config.yaml
model: "image denoising model"
dataset: "dashed paths with two dots that lie on the same path or on different ones"
train_examples: 147500
image_size: 40
crop_scale_min: 0.8
horizontal_flip: true
rotation_deg: 10
task: "denoising"
loss: "charbonnier"
noise_std: 0.2
arch: "unet"
norm: "groupnorm"
activation: "mish"
weight_standardization: false
widths: [96, 192, 192]
blocks_per_level: 2
block: "plain"
attention: true
upsampling: "pixel_shuffle"
init: "torch_default"
residual_init: "none"
optimizer: "muon"
muon_scale: "spectral"
lr: 0.03
momentum: 0.9
nesterov: true
orthogonalizer: "newton_schulz_5"
adamw_lr_other_params: 0.0011
steps: 9800
batch_size: 128
epochs: 8.5
lr_schedule: "cosine"
final_lr_fraction: 0
warmup_steps: 190
weight_decay: 0.006
adamw_weight_decay_other_params: 0.05
Rows from block 2 of a small image denoising model, named by matrix and row number. Each number is 128 + 24 x the weight over its row's rms, rounded and kept within 0 to 255. All counts start at 0. Numbers have three digits each.
After each channel's rows are labels from the 100 images, of 14976, where the channel reaches its highest value: "colour at peak" is the nearest of a few named colours to the mean colour under the peak; "peak on" is the class under the peak. Only what is clearly more common there than usual is listed. The data: dashed paths with two dots that lie on the same path or on different ones.
# conv: 3x3 conv (model.enc.1.0.conv.weight, 192x192x3x3, each kernel summed), inputs 0-191

conv.7:140134089124115150166123125141079116145170121117120107116123103163146094138130137126174141137075118111119141139104107091141119079168135175153110089111190161149149118132132142150137149116103111127098157166124122109130139123112158135148161108142130128103112085143174168097125127131140140088143095132080117126113132149136119139128138106166162133129137095144148130152142128108117123138174095137120145152132075173159115171137144131123167087130209123105153121107144120154113125142129104110124122116104139117120094097175108156126152095137161115113113139132122058136087130116104146121
colour at peak: white
peak on: dot

conv.137:108095127074104091107105152170138150163132099077162158108118126120152140128114123075184112155156104116184141124117119154129111203115135078147148151144118094146130165112125131146123110129116146087114165102136137153096115109120115099113107109148128122138074106081084134144131132142122098143104110149137124094084122176138105142129121119106132132118127123126102112124095129156091118146095121106116080105145101106109142080127164099147135121132166124142105124110110118150093111125157110170111131098135170167153121129138160125097128130122085128141154130152124155154139119121167118146
colour at peak: grey
peak on: long path

conv.78:122121156123135149129105125127150129099108095126109122117134127119129105138080118113154091135126092153099100135148107130112110143109113130147132131115117099113163131116153118120093176100094097122122124162120098139084115128152095096151162131154090088132114139202131070108120122142138114156160099156102107077137128129149129095144119187117125123082148109169139149131093089130159144128129104146133120137109154112118136156112092123162114101104144073173148113140088190119073155112101115146108105112147119102122117126152124145142142122106148138132102124112121181124101167075112138150
colour at peak: grey
peak on: long path; short path

conv.102:117142160116135117140108098186151117166097109111127153129169120116095128139132125102126092155091110105146168164132129133136118133115134111105116157173134081111157111151080097142129103111121142148155130159085139110174144084105134135095099104133076149155124086122127163141101144109120111080090117129126164140087148138168155119136099086165124144112156132126158140099112125167129110104118133141150139092131115089100154135115146092126083140166137141102139111115136123149166102111109157151125145137134128144098099106199156086099131114133119123110146113154146130161125119150142087159
colour at peak: white
peak on: dot

conv.176:131111108164107132162142158138124092128151120124148104124120146119095124178162136108129120076097119122109123097131117086134151146161143143129154109106097172165125125121110126156145125159127110092136152131104151094129112189119128134104137111089140138083107128163107151106153123107150152104142140104159160085103086127144121117154111105147092145122144129095053120128150089130103139185127136143174133166089126118146110139106157101155127162165169111133163120121133145125115153160138094111136134117097090133128140137110150125130141112139100100186109164155159166164112118137143092109
colour at peak: white
peak on: dot

conv.156:091131159094076138160128136163151166135105091142156102117145118093105140106142125117140152093126138104124101103100125108095158129160137084176161140111134074109126150146117107090153113149096176113146118144130140134149138144132112139101116124113142126155139152104113112077147131125133080124129125137143134103088078110121102133135107114143098153113155106109138174120091157106102102177118120112159136116112134095124145121108136129164122187075090142154157120120113146103111110117134090123111103142134144177140129166122152157087103102160127130153188167114117103103154129149125142124
colour at peak: white; grey
peak on: dot

conv.174:121116190121128130119098127138162166117068158126137118153115130109155173126134115125101129135150137097114097138135118122103108130112114123108098067170152119135156120107117113124148148110121126135143113140133140094120190121106174144084121141086129145102109167120131101100153141115144079089120100125116108112172114139090135069115134062146123118083117110170084135129127153137123140086146129140127095137128138097160134106127086141123127150154124131116205112125148171146127098153139144097113129116135135174122132138142116132143095091172140138097138113104114098102134160153122114147
colour at peak: grey
peak on: dot; long path